Weights of a small multi-label image tagger.
Model: 0.844M parameters, arch regnet, norm batchnorm, activation hardswish, depths [2, 5, 5], widths [64, 112, 192].
Training: adamw at rate 0.0049, 9400 steps, batches of 512.
Data: trained on drawn branching plants, 72500 training examples.
Rows from block 6, named by matrix and row number. Each number is 128 + 24 x the weight over its row's rms, rounded and kept within 0 to 255. All counts start at 0. After the name is the row's rms in percent of the matrix's.
# fc1: squeeze-excite reduce (model.blocks.6.se.fc1.weight, 14x112), inputs 0-111
fc1.0 180 [138 162 153 122  98 135 134  90 138 134 133 117 159 150 166 159 107 170 161 123 162 139 157 134 150 160 157 142 157 117 135 148 180 170 146 156 150 118 151 129 132 141 132 157 125 118 146 164 110 144 120 154 151 156 175 165 170 129 131 129 150 128 145 156 102 148 106 103 153 134 162 166 142 180 141 169 122 166 103 128 126 112 112 158 177 166 143 146 112 131 140 115  97 173 144 142 127 152 168 164 137 150 120 138 140 130 116 123 148 149 149 128]
fc1.1 102 [133 123 126 121 125 119  87 124  92 152 100  83 104  86 132 155 105 111 128 141 119 176 104 132 115 143 120 128  98 122  97 144 126 119 126 109 127 119 150 140  93  88  87 126 122 113 154 142 137 125 105 131 148  93 117 144 136  79 110 110  94  84 116 132 103 135 137 174  99 113 131 102 107 138 150 128 108 109 153 179 114 162 126 139 120  67 136 115 134 140 146  48 149 100 137 121 125 111 146 131  83 143 131  88  88  89 141  95 117 139 119 122]
fc1.2 010 [142 150 105 144 155 119 132 123 122 131 129 144 138 109 190 146 136 139 139 131 126 122 108 165 131 154 125 171 154 111 160 140 125 154 126 168 160  68 162 122 113 111 100 158 140 172 169 185 147 136 129 121  69 125 136 131 126 135 138 127 129 128 150 119 151 142 165 182 150 124 127 117 182 140  90 100 149 137 166 154 137 127 136 116 135 112 128 142 123 155 107 176 179 139 135 130 150 132 122 142 118 128  95 145 111 125 190 101 120 133 138 151]
fc1.3 167 [128 172 146 134  98 137 141 106 135 117 160 133 157 165 140 130 130 176 142 111 175 145 151 157 150 146 152 126 173 110 144 151 170 170 137 151 145 124 134 123 156 136 142 141 135 104 139 132 107 163 129 139 138 153 176 167 148 143 137 132 160 143 142 137 130 140 118 102 176 120 145 164 130 153 133 166 126 168 106 107 143 110 126 155 175 165 165 162 127 138 137 145 106 173 132 139 117 158 167 149 160 154 122 146 190 157 121 139 152 138 139 119]
fc1.4 174 [138 138 147 174 114 112 120  98 145 100 193 118 143 182 143 138 120 165 132 101 144 119 148 140 159 141 153 117 146  94 127 151 175 164 104 149 137 113 160 116 146 113 136 131 173  92 143 133  95 124 113 143 146 148 148 148 140 123 154 109 157 121 145 131 120 133 109  91 150 120 157 152 122 135 133 160 114 167  99 101 178 105 125 139 183 162 118 157 114 143 151 141  98 168 125 144  91 145 159 148 130 155 126 132 146 181 122 112 151 150 141 109]
fc1.5 138 [123 114  47 128 141 130 126 146  98 138 120 130  89  97 114  99 167 108 106 144 108 114  95 107 107 110  98 122 101 141 124 103 101 103 109  96 101 128 100 127 104 116 119 115 130 129 109 112 162 108 134  95  58  98 102 110 103 120 131 116 114  99 115  97 161 110 172 178 112 131 108  94 108 100 116  92 133 108 167 134 133 143 154 103  97 100 115 112 129 113 112 117 173 112 114 105 145 109 101 106 130 104 144 117 105 123 143 113  92 101 104 121]
fc1.7 017 [ 95 155 102 157  90 144 162 120 105 156 125 119 119 120 151 125 134 109 139 137 157 165 107 122 117 157 125 169 137 164  83 167 139 113 135 128 106 151 133 149  99 109 128 111 152 145 167 134 157 124 113 125 134 106 119 155 145  89 122 152 131 118 121 175 125 149 147 185  96 135 137 120 132 129 163 129 142 115 164 135 129 146 114 154 136  75 145 150 122 140 134  20 134 135 143 130  80 123 164 151 107 144 117 119 119 117 162 121 129 134 140 146]
fc1.8 007 [ 91 156  86 169  73 113 107 135  87 140 159 152 126 139 143  99 138 133 114 173 151 130 110 125 103 129  81 124 151 126  89 158 152 119 169 150 113 158 100 129 123 145 132 151 176 136 130 149 132 113 146 105 129 119 156 150 144  96 145 174 113 140 111 142 109 149 110 178 123 139 139 103 120 155 174 119 135 139 148 141 170 128 119 170 154 136 141 165 132 140 135  86 146 138 126 131  89  88 122 169 105 145 127 124 104 164 127 161 127 121 148 152]
fc1.9 140 [129 160 148 153 107 123 130 101 144 127 158 123 159 166 150 149 111 165 157 110 165 143 147 143 155 168 157 140 152 119 127 151 184 164 133 159 144 131 149 131 137 131 137 144 151 114 165 154 101 140 119 154 147 151 164 163 164 120 143 139 150 136 152 155 109 154 114 107 147 131 163 158 135 160 138 171 125 159 107 116 156 115 110 169 186 158 136 160 125 138 140 113 105 173 143 151 101 150 158 171 125 168 122 136 132 143 125 125 151 157 157 132]
fc1.12 005 [107 130  98 145  85 108 105 153 103 118 162 169 132 144 121 107 123 150 124 128 133 133 133 154 101 103  79  90 156 125 123 156 142 108 184 143 146 151 107 100 121 162 137 193 172 108 120 118 120 106 180 107 119 144 166 156 126 143 135 177 109 114 114  98 104 139  84 109 147 135 134 122 127 146 137 140 110 126 143 135 160 125 115 160 150 186 112 146 132 169 141  98 131 126 104 161 102 108 119 138 129 126 116 113 115 185 122 159 140 108 135 133]